From a checkpoint of a small image classifier.
Data: trained on drawn human figures in many poses, 195000 training examples, 5.1 epochs.
Rows from block 9, named by matrix and row number. Each number is 200 + 40 x the weight over its row's rms, rounded and kept within 0 to 999. All counts start at 0. After the name is the row's rms in percent of the matrix's.
# fc2: squeeze-excite expand (model.blocks.9.se.fc2.weight, 576x36), inputs 0-35
fc2.357,046,227,145,116,150,209,160,155,153,200,140,156,238,148,156,213,155,200,165,262,140,206,139,201,144,188,149,200,203,215,157,208,200,215,200,148,236
fc2.358,124,143,166,167,167,148,172,179,162,200,151,151,140,142,197,140,170,200,211,158,174,143,204,236,173,167,179,200,141,155,168,166,200,141,139,139,165
fc2.359,058,231,214,223,202,265,241,198,221,200,204,202,283,201,224,218,194,200,210,272,250,160,230,209,214,272,228,200,247,283,210,205,200,239,279,215,290
fc2.360,053,186,156,100,148,192,197,194,124,200,133,140,199,119,204,203,146,200,199,213,167,191,180,206,146,200,159,200,219,172,150,205,200,145,154,138,212
fc2.361,099,236,233,293,250,209,231,223,254,200,234,229,209,245,238,209,248,200,233,218,237,267,235,253,254,216,271,200,269,243,256,209,200,210,207,242,217
fc2.362,051,205,157,156,120,180,202,196,133,200,118,98,214,112,206,203,156,200,214,229,199,184,213,235,178,203,201,200,203,137,156,217,200,200,149,159,240
fc2.363,073,295,192,175,129,227,167,195,186,200,183,171,270,168,176,213,185,200,184,310,132,201,195,190,175,201,158,200,224,203,174,221,200,243,201,157,289
fc2.364,059,185,201,252,200,172,224,234,202,200,200,200,198,200,236,189,200,200,219,282,236,100,203,203,214,227,202,200,201,169,210,287,200,166,174,201,344
fc2.365,081,145,163,189,164,110,191,163,159,200,159,157,157,163,205,154,148,200,209,141,182,183,203,222,167,192,180,200,176,156,168,165,200,112,111,164,175
fc2.366,154,277,177,202,141,236,137,186,174,200,165,164,235,144,127,208,159,200,198,246,129,171,184,195,153,209,119,200,228,224,146,210,200,252,229,153,220
fc2.367,089,275,206,204,209,278,228,197,215,200,200,201,260,202,210,244,200,200,265,209,201,246,264,256,203,307,204,200,236,263,203,216,200,276,248,201,221
fc2.368,073,89,192,171,194,110,214,200,184,200,189,194,182,190,220,204,199,200,219,178,199,227,226,200,186,165,219,200,200,117,192,274,200,107,109,196,233
fc2.369,035,187,213,311,222,182,275,226,220,200,210,228,185,217,296,185,200,200,257,182,289,196,229,219,228,204,249,200,293,200,232,200,200,188,189,226,193
fc2.370,045,205,200,339,203,204,217,209,212,200,202,201,220,201,235,213,209,200,251,274,220,145,217,238,204,232,215,200,286,211,230,265,200,211,205,220,290
fc2.371,075,212,109,189,151,187,185,146,129,200,128,151,210,124,159,203,160,200,189,214,130,217,197,176,130,202,188,200,213,180,122,211,200,201,166,154,222
fc2.372,038,218,249,180,239,287,199,267,213,200,226,239,241,215,188,202,207,200,195,200,188,193,202,202,262,293,190,200,187,247,206,245,200,215,306,235,281
fc2.373,073,314,176,196,159,210,187,194,163,200,179,169,244,174,187,247,171,200,182,308,187,194,192,180,164,205,186,200,281,198,175,235,200,258,201,172,280
fc2.374,050,239,196,281,163,211,208,197,197,200,195,122,223,184,205,130,135,200,250,233,215,124,214,273,198,269,198,200,275,246,199,160,200,248,215,190,208
fc2.375,094,215,144,203,101,209,192,178,145,200,139,122,215,126,189,173,123,200,216,216,197,184,212,229,153,216,135,200,210,210,142,201,200,209,203,120,210
fc2.376,072,250,170,188,173,237,176,158,154,200,168,174,251,148,159,267,151,200,206,265,137,246,185,161,139,209,165,200,248,225,155,210,200,268,225,159,254
fc2.377,103,227,168,197,123,209,163,183,147,200,154,117,209,127,139,205,147,200,201,212,160,157,202,211,133,202,120,200,206,220,156,226,200,212,206,121,219
fc2.378,106,303,202,158,200,283,204,200,198,200,187,197,294,199,205,256,195,200,217,285,200,225,219,229,200,260,203,200,200,225,200,240,200,265,251,201,262
fc2.379,042,321,220,285,218,254,222,219,220,200,220,217,237,218,232,202,206,200,240,206,220,215,245,258,222,207,218,200,198,306,221,131,200,222,237,218,196
fc2.380,082,202,147,209,156,168,202,112,152,200,163,186,195,185,207,203,152,200,224,116,201,210,201,229,145,180,200,200,229,205,179,78,200,189,162,157,121
fc2.381,043,238,128,215,104,202,208,198,154,200,153,121,169,154,194,210,139,200,191,241,199,119,202,180,178,224,149,200,236,211,165,192,200,237,157,126,212
fc2.382,046,184,165,184,166,186,185,185,115,200,131,160,193,119,178,206,170,200,161,207,190,167,195,165,154,155,163,200,191,151,99,239,200,200,132,141,223
fc2.383,161,228,213,264,214,215,278,220,223,200,236,209,211,208,258,205,204,200,279,230,265,205,264,298,247,251,215,200,233,276,228,201,200,221,219,212,240
fc2.384,092,290,198,174,187,276,105,196,178,200,186,199,206,197,161,253,196,200,190,258,85,201,169,203,184,200,173,200,200,202,163,227,200,280,223,175,224
fc2.385,046,147,182,138,159,199,199,147,178,200,124,142,200,166,199,187,144,200,226,125,196,190,222,245,183,228,189,200,76,200,185,180,200,143,195,151,193
fc2.386,098,271,195,182,191,235,201,188,187,200,189,192,259,190,203,222,192,200,252,288,201,217,235,254,189,278,196,200,230,201,187,271,200,225,201,190,335
fc2.387,139,252,220,215,218,270,249,207,220,200,216,219,269,217,232,243,211,200,273,239,227,245,261,240,218,279,226,200,230,269,217,217,200,262,261,220,231
fc2.388,104,199,131,169,147,191,158,164,155,200,129,126,194,122,148,180,143,200,150,195,162,181,187,160,153,199,142,200,198,200,139,199,200,196,170,134,200
fc2.389,104,213,143,199,128,192,153,172,146,200,137,116,205,140,142,205,143,200,182,221,170,140,167,195,171,171,138,200,232,169,155,197,200,212,190,127,211
fc2.390,142,267,219,248,227,267,206,242,232,200,230,232,238,218,222,241,245,200,206,281,231,243,200,201,224,224,225,200,256,218,228,251,200,277,276,229,262
fc2.391,063,297,199,176,197,250,198,196,197,200,197,197,257,197,197,321,198,200,201,269,193,203,206,201,196,218,196,200,212,252,196,250,200,265,246,197,300
fc2.392,061,244,184,249,182,214,196,194,195,200,153,166,311,185,192,197,181,200,233,240,196,193,199,246,185,349,189,200,258,209,190,176,200,252,204,157,201
fc2.393,117,141,154,187,160,138,180,165,144,200,156,149,169,145,180,174,152,200,172,171,181,178,187,185,151,132,177,200,182,129,140,200,200,135,133,157,194
fc2.394,069,170,156,66,175,179,149,200,155,200,185,167,192,134,177,199,189,200,128,206,151,182,172,156,149,160,171,200,190,176,147,215,200,154,170,153,206
fc2.395,080,225,199,209,199,261,239,199,199,200,199,199,265,199,204,212,199,200,203,291,212,127,207,201,200,276,200,200,251,240,199,272,200,230,263,199,315
fc2.396,084,195,170,158,147,200,157,130,155,200,152,148,185,137,168,202,133,200,201,132,145,187,200,204,156,184,117,200,136,201,162,160,200,196,191,154,150
fc2.397,071,319,187,197,177,271,178,176,183,200,167,151,271,153,201,209,172,200,205,269,187,198,202,217,148,240,174,200,252,236,166,218,200,254,228,149,251
fc2.398,078,203,203,198,201,199,241,201,201,200,200,200,199,200,231,291,199,200,273,202,200,263,310,321,201,238,215,200,198,199,201,294,200,195,199,201,220
fc2.399,090,270,216,203,224,305,225,199,216,200,207,208,237,208,221,244,204,200,235,228,215,232,251,223,212,263,215,200,257,278,214,204,200,278,296,208,209
fc2.400,094,323,199,198,199,277,205,198,198,200,188,184,278,198,200,277,199,200,204,270,198,229,205,197,199,238,199,200,274,229,199,215,200,291,229,186,229
fc2.401,072,91,205,213,208,173,198,201,208,200,208,203,126,205,198,168,204,200,170,113,209,144,180,127,211,90,205,200,178,165,211,150,200,155,179,209,163
fc2.402,165,184,125,192,150,158,169,125,132,200,143,150,178,132,167,175,145,200,199,196,154,193,182,200,130,159,158,200,198,167,143,176,200,169,170,148,191
fc2.403,051,86,193,202,193,145,193,199,196,200,187,193,142,191,198,196,194,200,186,179,194,171,178,155,190,164,189,200,173,103,149,187,200,103,110,190,157
fc2.404,069,199,188,341,194,193,200,187,191,200,190,193,198,193,215,207,188,200,239,149,219,210,223,203,188,195,231,200,310,208,198,108,200,198,191,195,103
fc2.405,109,156,156,169,148,181,144,158,146,200,140,143,187,138,169,196,163,200,194,196,133,182,194,200,152,196,158,200,199,105,135,198,200,180,156,138,200
fc2.406,046,194,253,199,254,226,262,204,213,200,249,261,233,255,254,224,207,200,256,174,236,272,266,296,235,231,244,200,165,213,250,210,200,200,219,216,174
fc2.407,055,182,142,176,114,174,197,156,138,200,129,148,197,118,200,137,126,200,228,212,205,165,205,251,188,231,189,200,198,156,161,199,200,161,148,161,221
fc2.408,045,201,191,186,187,254,126,188,195,200,194,187,202,193,123,217,194,200,97,187,135,159,115,84,193,187,173,200,183,175,194,182,200,231,186,190,166
fc2.409,065,276,203,135,197,250,207,201,201,200,190,189,271,168,201,268,202,200,223,276,147,224,223,254,181,233,192,200,199,221,183,292,200,274,234,187,257
fc2.410,079,157,144,204,160,105,187,185,131,200,162,172,150,165,191,170,189,200,159,188,189,176,148,155,174,122,197,200,194,151,174,192,200,128,122,165,195
fc2.411,067,270,199,90,165,270,200,180,185,200,184,143,277,133,187,210,178,200,214,230,148,213,231,241,184,246,195,200,191,217,171,261,200,244,229,174,244
fc2.412,038,203,169,194,153,169,203,166,154,200,124,91,201,169,216,198,148,200,232,220,201,189,218,234,160,204,192,200,202,133,158,259,200,202,102,159,251
fc2.413,045,202,162,198,189,205,192,121,132,200,134,186,201,150,168,249,180,200,192,230,145,264,196,133,146,201,189,200,299,201,127,174,200,218,201,152,200
fc2.414,073,236,166,199,175,207,121,172,139,200,168,174,225,122,132,240,172,200,204,250,107,200,206,206,123,204,154,200,230,194,141,203,200,228,203,142,218
fc2.415,060,210,178,149,126,188,193,168,116,200,160,110,206,126,193,178,94,200,199,202,202,145,196,197,127,196,164,200,193,186,180,192,200,202,192,142,210
fc2.416,049,197,164,152,166,199,161,154,145,200,119,111,200,153,147,199,130,200,229,191,111,206,223,237,168,208,135,200,189,211,175,185,200,199,197,154,150
fc2.417,082,341,195,193,185,244,193,175,191,200,191,185,293,192,196,258,168,200,204,285,190,203,203,211,182,252,195,200,254,201,178,200,200,278,212,183,234
fc2.418,078,309,182,235,180,255,200,199,198,200,177,141,290,162,201,191,143,200,209,243,200,193,201,218,189,303,190,200,255,222,199,189,200,272,228,165,204
fc2.419,089,166,150,128,156,176,205,142,130,200,130,147,184,146,213,171,158,200,212,198,175,203,219,232,144,203,198,200,127,164,136,222,200,144,152,152,202
fc2.420,057,131,244,234,258,217,251,217,244,200,247,254,194,252,253,221,242,200,241,183,247,241,253,228,247,217,238,200,183,192,246,301,200,199,213,243,211
fc2.421,159,220,212,293,228,215,241,202,217,200,221,231,216,226,253,232,212,200,292,203,245,266,260,245,211,219,278,200,269,261,229,200,200,225,227,233,184
fc2.422,145,215,234,264,225,216,253,223,246,200,226,222,208,232,254,203,221,200,300,201,247,234,254,311,239,229,237,200,216,266,245,206,200,203,208,236,199
fc2.423,082,207,161,181,167,201,114,165,151,200,165,166,201,167,154,219,170,200,172,209,108,200,130,111,151,197,164,200,241,187,131,184,200,222,199,141,207
fc2.424,113,137,182,146,180,142,184,199,181,200,185,176,135,181,174,148,172,200,171,148,184,164,151,187,193,129,176,200,130,117,186,187,200,123,133,179,183
fc2.425,050,152,163,251,174,158,180,184,170,200,150,171,199,172,204,204,177,200,212,264,182,162,177,204,172,210,176,200,218,112,165,296,200,142,123,175,279
fc2.426,124,196,139,132,145,174,159,185,137,200,129,123,195,142,179,162,137,200,186,200,157,156,201,202,146,195,156,200,182,164,134,202,200,178,173,142,200
fc2.427,145,229,259,245,240,231,238,257,272,200,257,232,211,249,248,206,251,200,250,205,249,223,228,247,255,216,239,200,209,274,267,210,200,215,220,255,205
fc2.428,078,251,201,218,201,233,263,211,221,200,214,197,261,212,247,221,196,200,228,256,242,233,276,284,228,279,241,200,258,233,213,237,200,267,221,212,254
fc2.429,090,189,207,186,200,198,229,196,195,200,198,212,195,199,234,242,199,200,307,192,195,295,316,296,198,254,224,200,139,204,198,247,200,188,198,199,220
fc2.430,089,203,132,196,134,191,147,144,141,200,147,145,203,140,159,197,147,200,172,208,123,185,176,175,142,160,126,200,214,200,153,175,200,204,186,143,204
fc2.431,053,192,247,194,231,188,283,261,236,200,234,230,157,231,253,160,234,200,209,182,255,201,230,225,253,225,232,200,114,230,248,280,200,147,187,238,235
fc2.432,064,246,171,194,150,212,184,175,150,200,133,187,250,169,197,248,165,200,205,311,154,266,205,171,147,206,175,200,273,206,160,221,200,240,201,148,245
fc2.433,154,169,200,162,199,195,265,199,199,200,199,199,201,199,264,199,199,200,292,183,201,216,314,320,199,265,225,200,150,207,199,226,200,152,201,199,200
fc2.434,150,123,177,131,179,152,152,185,173,200,169,174,145,168,187,178,180,200,155,178,166,180,164,151,166,121,177,200,187,113,169,186,200,137,134,175,180
fc2.435,084,202,155,236,159,195,215,126,157,200,166,162,208,178,207,203,146,200,304,120,207,197,226,222,182,215,202,200,192,215,197,94,200,200,190,188,109
fc2.436,081,223,130,230,113,205,183,165,147,200,141,104,213,139,167,176,132,200,201,216,193,163,201,200,166,208,149,200,216,201,176,199,200,206,198,100,202
fc2.437,092,205,236,220,231,207,231,273,227,200,237,228,204,248,227,210,247,200,200,268,224,241,214,226,233,204,216,200,250,204,229,335,200,226,205,256,278
fc2.438,154,110,169,154,161,143,200,177,156,200,161,153,141,164,202,141,171,200,205,175,179,164,202,215,182,173,189,200,139,126,164,203,200,125,132,159,196
fc2.439,129,164,147,187,152,129,164,188,161,200,169,161,152,160,174,166,169,200,148,180,160,157,149,136,160,154,157,200,198,160,152,186,200,149,120,162,179
fc2.440,075,198,172,142,148,203,200,131,119,200,127,177,210,166,199,234,161,200,219,210,138,246,257,207,115,239,196,200,199,204,133,250,200,200,201,148,237
fc2.441,075,208,143,161,119,180,199,166,108,200,106,140,218,137,172,206,132,200,204,223,186,207,199,220,150,199,177,200,209,192,133,215,200,211,193,134,224
fc2.442,043,277,171,199,190,236,203,133,200,200,161,167,248,182,221,212,153,200,256,266,203,271,252,270,179,241,203,200,285,254,200,195,200,251,224,182,230
fc2.443,095,215,173,127,136,206,156,186,145,200,134,119,211,146,164,193,132,200,202,210,150,138,204,211,141,204,145,200,186,211,160,203,200,208,205,117,213
fc2.444,048,161,164,200,135,172,148,184,150,200,157,163,169,149,196,178,186,200,186,244,171,178,198,164,153,172,192,200,155,86,136,185,200,192,170,122,251
fc2.445,060,202,194,200,193,267,202,189,195,200,192,191,257,192,198,260,190,200,288,256,197,208,269,217,195,337,197,200,202,240,195,244,200,237,263,193,245
fc2.446,112,112,214,195,219,160,275,215,206,200,208,231,178,209,262,201,209,200,236,130,231,257,281,284,217,192,270,200,176,167,216,216,200,139,186,225,188
fc2.447,081,280,210,238,208,241,241,201,216,200,207,207,229,221,237,225,206,200,254,244,259,222,264,229,211,264,220,200,281,286,215,208,200,262,271,219,225
fc2.448,155,151,214,157,200,200,280,200,198,200,200,202,199,200,269,196,200,200,270,189,226,243,320,313,200,226,245,200,155,199,199,238,200,166,199,200,204
fc2.449,071,173,151,155,148,148,191,153,151,200,145,145,179,145,198,131,139,200,178,127,190,167,192,190,163,179,171,200,147,176,177,169,200,145,136,155,181
fc2.450,242,168,147,148,147,150,171,164,135,200,146,143,170,142,170,168,152,200,184,176,169,184,171,182,146,168,163,200,160,163,148,167,200,162,146,137,169
fc2.451,080,193,170,194,150,184,216,167,158,200,128,125,199,135,217,120,123,200,260,185,211,170,221,293,191,223,200,200,190,198,178,178,200,176,150,149,159
fc2.452,040,297,204,197,203,216,215,195,202,200,198,203,210,199,204,222,196,200,275,231,210,188,246,363,202,259,204,200,216,238,203,196,200,273,216,200,225
fc2.453,162,121,168,155,164,134,197,187,171,200,160,164,123,169,202,125,178,200,192,147,203,152,190,201,176,161,171,200,159,149,180,190,200,123,131,168,165
fc2.454,170,216,237,236,232,258,230,231,236,200,246,237,250,234,233,224,251,200,220,270,230,243,223,211,234,239,243,200,240,219,225,266,200,245,282,231,277
fc2.455,039,194,174,141,146,167,201,207,149,200,139,153,195,71,204,157,135,200,203,204,202,162,195,207,183,184,193,200,199,167,152,215,200,165,128,132,234
fc2.456,158,172,147,161,148,152,170,164,137,200,153,144,168,137,173,153,150,200,152,174,173,157,171,199,150,166,156,200,196,160,152,139,200,166,163,148,176
fc2.457,113,281,225,249,216,263,217,233,236,200,232,218,256,224,205,253,224,200,203,268,222,223,210,201,232,245,212,200,249,265,227,246,200,284,270,231,235
fc2.458,060,260,205,211,202,245,159,255,207,200,206,203,211,203,187,201,206,200,133,336,199,147,180,207,211,197,162,200,238,189,211,272,200,246,238,207,293
fc2.459,128,281,199,163,198,305,200,198,198,200,197,198,299,198,202,217,197,200,220,240,199,203,242,220,198,307,199,200,204,266,198,231,200,244,269,198,231
fc2.460,070,269,192,181,183,233,201,180,183,200,182,187,255,184,222,230,184,200,230,304,200,236,230,265,184,278,196,200,256,215,180,255,200,247,223,184,304
fc2.461,107,200,143,142,139,199,188,137,126,200,133,137,204,135,186,194,130,200,209,189,144,186,214,237,142,207,159,200,168,208,146,221,200,192,183,130,204
fc2.462,147,222,245,282,241,238,231,243,232,200,243,243,233,234,242,239,268,200,222,257,228,253,222,210,224,232,241,200,233,221,239,274,200,231,255,232,252
fc2.463,109,258,205,224,213,248,234,201,219,200,205,208,244,218,223,217,205,200,291,235,241,216,264,294,210,266,214,200,277,252,215,206,200,268,247,216,236
fc2.464,096,296,181,147,181,276,200,179,190,200,181,179,315,164,201,214,181,200,212,272,196,198,236,232,191,266,194,200,202,237,189,230,200,242,241,181,265
fc2.465,058,211,119,189,138,141,200,118,153,200,140,133,209,95,202,165,133,200,213,208,198,200,198,240,167,215,188,200,200,203,177,205,200,177,159,141,214
fc2.466,099,118,170,200,177,130,204,186,178,200,166,177,139,152,219,124,157,200,203,147,186,141,204,201,181,176,204,200,160,167,192,147,200,129,124,181,136
fc2.467,087,219,127,181,134,180,179,145,138,200,133,133,204,153,172,228,131,200,187,224,158,208,172,163,134,181,182,200,210,173,140,228,200,200,170,125,223
fc2.468,046,233,216,104,218,247,239,188,211,200,211,218,236,198,238,244,210,200,270,178,226,282,266,269,212,258,223,200,165,280,213,241,200,196,234,212,230
fc2.469,023,166,211,229,245,200,218,235,234,200,217,235,197,298,289,220,216,200,202,155,235,183,281,203,231,202,212,200,170,180,242,248,200,189,203,312,160
fc2.470,140,251,203,223,205,285,234,200,206,200,202,210,271,209,224,252,200,200,280,201,214,203,272,249,207,318,212,200,215,237,213,211,200,259,262,209,209
fc2.471,116,203,166,161,151,195,125,138,143,200,160,152,192,147,140,200,160,200,200,195,103,174,194,191,138,177,130,200,155,192,139,201,200,200,193,149,198
fc2.472,084,276,226,290,235,245,212,219,238,200,231,228,226,233,213,234,228,200,234,226,234,239,225,236,229,237,220,200,218,311,260,208,200,250,242,246,219
fc2.473,086,214,141,189,155,177,182,160,164,200,163,137,154,146,160,115,138,200,181,183,191,156,169,197,154,159,145,200,203,180,156,129,200,201,171,153,136
fc2.474,100,222,238,256,243,234,220,255,256,200,253,241,215,250,220,216,259,200,213,262,239,239,210,220,252,207,227,200,279,240,249,238,200,239,239,256,251
fc2.475,083,165,143,168,150,143,200,120,140,200,128,150,180,138,200,182,124,200,226,181,193,199,210,216,149,174,196,200,195,171,153,215,200,176,132,144,156
fc2.476,158,250,215,219,208,284,231,208,218,200,208,211,258,214,215,240,208,200,246,250,235,209,259,240,223,294,212,200,231,254,215,244,200,272,276,215,253
fc2.477,065,110,170,192,183,118,221,185,182,200,181,182,172,182,201,166,178,200,223,117,215,188,231,253,189,201,193,200,187,125,189,201,200,112,98,185,170
fc2.478,036,204,198,20,158,217,198,191,177,200,181,173,177,174,174,209,192,200,226,198,147,226,224,221,182,209,156,200,159,217,167,279,200,211,208,154,199
fc2.479,233,238,234,240,236,243,244,209,237,200,231,238,249,231,249,247,223,200,265,219,243,247,263,255,232,265,251,200,234,261,235,214,200,245,241,244,225
fc2.480,094,66,195,184,200,153,209,201,195,200,185,192,158,191,209,159,193,200,205,161,203,177,207,201,200,218,201,200,106,156,200,199,200,80,131,193,178
fc2.481,091,215,126,183,137,196,142,163,138,200,138,139,201,140,182,202,127,200,190,205,156,159,181,182,134,200,148,200,225,200,136,197,200,205,169,132,210
fc2.482,115,271,169,194,168,241,126,185,165,200,170,161,203,173,127,244,175,200,185,241,91,184,164,200,152,201,145,200,206,204,155,215,200,259,218,152,240
fc2.483,089,231,229,280,217,215,252,237,233,200,239,213,201,218,226,213,225,200,250,235,248,204,237,272,248,273,216,200,239,303,230,194,200,241,224,214,265
fc2.484,119,291,201,198,200,226,219,200,194,200,196,199,253,197,218,215,200,200,241,276,211,225,224,256,200,293,201,200,217,211,199,293,200,249,210,199,313
fc2.485,062,252,253,194,234,219,253,234,235,200,235,224,201,230,266,186,237,200,227,185,289,222,231,260,249,291,213,200,176,264,250,248,200,191,226,230,227
fc2.486,096,319,197,196,175,276,199,196,191,200,193,192,284,188,198,245,189,200,202,284,198,202,202,206,197,241,197,200,250,238,189,227,200,292,232,179,261
fc2.487,094,322,196,198,188,270,196,181,190,200,192,178,259,180,186,251,187,200,205,257,197,201,195,182,197,235,180,200,278,229,197,205,200,318,233,184,247
fc2.488,037,269,190,212,128,223,200,197,192,200,154,132,299,154,200,198,184,200,224,266,200,193,200,246,167,263,180,200,261,200,188,181,200,238,211,122,258
fc2.489,140,139,150,168,144,154,174,146,139,200,136,147,166,143,179,158,138,200,195,157,172,193,188,195,144,181,168,200,177,177,164,177,200,154,144,138,168
fc2.490,162,168,156,147,143,137,161,152,159,200,153,146,157,152,173,156,158,200,188,147,173,168,180,192,157,147,172,200,156,182,153,165,200,147,151,159,153
fc2.491,075,147,174,147,170,199,196,138,147,200,166,179,196,159,198,263,161,200,266,191,171,251,311,284,148,232,197,200,180,194,152,208,200,193,188,165,198
fc2.492,050,254,121,131,176,209,157,182,144,200,161,155,253,159,170,250,182,200,157,256,149,235,174,195,121,189,169,200,245,155,174,235,200,226,200,164,235
fc2.493,033,226,181,142,167,154,270,184,153,200,151,166,230,156,212,181,154,200,241,218,203,229,248,319,175,222,204,200,209,190,169,280,200,186,145,157,223
fc2.494,060,272,160,156,152,203,203,195,123,200,115,135,228,147,208,209,155,200,223,278,196,202,213,233,169,206,166,200,255,166,162,210,200,219,196,129,246
fc2.495,059,248,198,209,197,224,206,212,198,200,198,197,228,197,213,223,198,200,210,338,203,212,206,202,199,215,199,200,281,179,197,328,200,246,221,198,286
fc2.496,062,258,146,200,144,204,188,138,137,200,112,148,235,108,195,226,120,200,202,202,193,195,195,204,144,203,175,200,259,202,161,217,200,234,205,151,215
fc2.497,055,206,148,98,146,182,173,184,129,200,128,151,201,141,184,209,149,200,179,213,177,160,175,168,135,184,173,200,193,182,139,199,200,196,172,119,200
fc2.498,072,177,158,120,164,200,202,127,118,200,147,169,204,160,159,231,175,200,209,201,145,247,218,218,97,208,202,200,198,202,117,207,200,173,199,148,200
fc2.499,096,276,196,186,167,231,115,186,157,200,176,174,223,181,107,225,169,200,204,263,116,201,209,174,164,202,159,200,238,226,154,209,200,277,233,166,226
fc2.500,120,140,225,195,255,168,262,232,226,200,235,263,176,251,264,195,245,200,199,142,252,233,217,240,248,183,280,200,179,152,261,202,200,159,182,251,185
fc2.501,045,255,185,140,173,200,205,200,172,200,157,145,216,180,162,215,109,200,220,228,184,203,213,283,157,203,164,200,69,204,178,222,200,196,200,144,232
fc2.502,057,204,199,259,201,156,272,199,198,200,200,198,189,201,266,199,200,200,262,250,237,198,217,276,201,280,202,200,231,128,201,192,200,169,78,200,200
fc2.503,091,209,132,213,121,168,184,186,142,200,125,119,199,124,190,188,146,200,195,205,189,150,171,170,141,195,145,200,202,172,148,175,200,199,177,130,198
fc2.504,054,21,218,219,235,212,202,204,227,200,224,235,175,228,204,215,219,200,201,115,205,220,206,182,228,169,230,200,188,149,230,223,200,163,210,230,159
fc2.505,090,211,138,185,125,196,161,116,118,200,146,146,210,148,132,203,138,200,195,206,165,191,184,185,153,195,157,200,157,190,158,199,200,205,194,126,197
fc2.506,065,193,142,208,153,143,261,189,159,200,128,160,197,128,210,186,159,200,213,221,203,186,202,221,189,277,200,200,213,110,180,191,200,123,117,182,203
fc2.507,145,193,222,193,208,200,267,200,201,200,202,210,204,206,251,198,202,200,289,188,230,211,324,335,202,260,241,200,174,199,200,230,200,194,200,205,200
fc2.508,080,196,177,232,182,165,220,175,197,200,194,174,195,182,215,110,141,200,298,156,213,197,246,335,201,245,200,200,203,201,202,148,200,187,180,182,145
fc2.509,047,199,183,200,157,170,198,191,136,200,165,181,238,154,198,204,182,200,200,230,190,190,202,215,187,202,193,200,323,59,177,213,200,193,118,181,222
fc2.510,107,98,181,170,185,149,203,198,183,200,180,178,135,168,204,118,188,200,197,176,201,121,204,202,193,204,194,200,135,137,180,197,200,110,123,183,194
fc2.511,070,203,144,160,147,158,171,143,147,200,150,153,197,150,198,202,140,200,202,153,194,224,201,203,145,107,177,200,185,192,153,137,200,193,158,152,130
fc2.512,057,195,173,175,162,194,210,201,191,200,145,142,195,120,208,149,110,200,269,186,202,169,223,312,197,214,170,200,143,200,177,176,200,193,176,131,167
fc2.513,112,211,256,204,229,205,282,272,235,200,235,238,206,237,272,184,247,200,250,205,276,185,228,251,260,230,241,200,197,269,260,213,200,202,206,241,213
fc2.514,058,225,211,183,207,255,213,199,202,200,205,213,271,201,215,297,207,200,247,242,202,290,252,255,202,252,210,200,205,227,200,303,200,252,233,206,251
fc2.515,038,224,145,197,174,183,162,158,160,200,145,113,206,153,192,207,154,200,145,218,188,143,87,192,170,142,169,200,209,130,170,195,200,218,178,165,210
fc2.516,073,234,229,198,213,207,239,256,237,200,214,214,206,216,225,108,227,200,218,196,241,161,209,235,262,211,210,200,97,322,261,217,200,192,204,214,216
fc2.517,091,274,226,265,242,251,237,227,257,200,218,215,237,252,210,205,217,200,297,203,243,224,215,249,233,244,217,200,206,299,245,205,200,233,216,236,202
fc2.518,080,236,217,179,203,299,230,203,213,200,213,203,228,203,205,207,203,200,202,215,229,205,234,205,214,267,208,200,202,339,215,276,200,207,272,203,277
fc2.519,118,281,210,271,208,259,234,207,245,200,223,219,244,217,239,241,219,200,239,227,222,242,216,249,224,277,228,200,247,257,232,214,200,276,254,219,247
fc2.520,137,193,151,159,131,181,175,146,131,200,129,121,178,123,170,181,132,200,197,173,175,173,195,205,152,192,168,200,186,186,142,190,200,181,157,139,169
fc2.521,125,211,204,232,203,205,224,238,203,200,202,202,209,202,209,238,217,200,222,322,204,194,208,213,204,228,203,200,245,202,203,324,200,214,206,203,335
fc2.522,095,134,160,140,150,162,200,161,131,200,143,159,203,134,203,199,157,200,227,205,190,215,222,242,119,200,201,200,193,144,124,224,200,150,166,139,204
fc2.523,028,217,135,199,146,210,199,158,134,200,188,148,219,184,199,203,165,200,206,211,191,229,220,268,127,185,199,200,204,178,110,175,200,218,76,150,219
fc2.524,054,206,172,182,110,174,182,145,178,200,146,105,190,147,195,131,128,200,190,208,191,114,187,203,183,202,139,200,200,196,185,204,200,191,168,124,207
fc2.525,043,177,152,134,130,193,147,162,154,200,157,140,184,149,143,204,153,200,139,136,149,200,184,148,157,179,148,200,148,196,155,200,200,195,190,156,194
fc2.526,102,202,161,130,139,197,159,171,143,200,155,146,190,143,146,181,141,200,193,202,136,185,198,204,138,178,116,200,157,197,149,178,200,197,185,126,183
fc2.527,051,241,180,189,168,206,204,198,179,200,177,124,225,130,204,183,132,200,256,281,201,198,244,329,161,250,192,200,223,200,172,201,200,221,204,170,243
fc2.528,149,273,212,226,206,224,238,204,210,200,206,206,237,206,243,203,206,200,291,266,228,209,243,273,209,294,209,200,204,227,213,275,200,228,205,206,294
fc2.529,149,238,222,223,221,247,257,222,231,200,221,213,250,223,242,235,215,200,252,238,253,223,277,276,231,270,233,200,226,236,229,259,200,243,243,230,261
fc2.530,070,302,197,206,144,251,202,199,199,200,160,176,247,171,202,196,188,200,229,237,201,197,209,255,192,311,193,200,259,233,199,187,200,309,210,159,214
fc2.531,090,173,170,202,167,151,185,199,173,200,166,160,182,160,194,199,175,200,200,255,183,145,176,199,179,191,173,200,191,124,175,300,200,141,124,165,306
fc2.532,049,233,140,211,126,206,196,161,114,200,113,139,228,154,157,235,135,200,206,227,192,194,193,193,132,202,181,200,226,198,134,180,200,217,199,130,217
fc2.533,099,301,201,235,201,242,232,201,202,200,200,200,278,200,228,198,194,200,227,257,257,191,249,232,204,304,222,200,235,276,205,213,200,271,240,201,225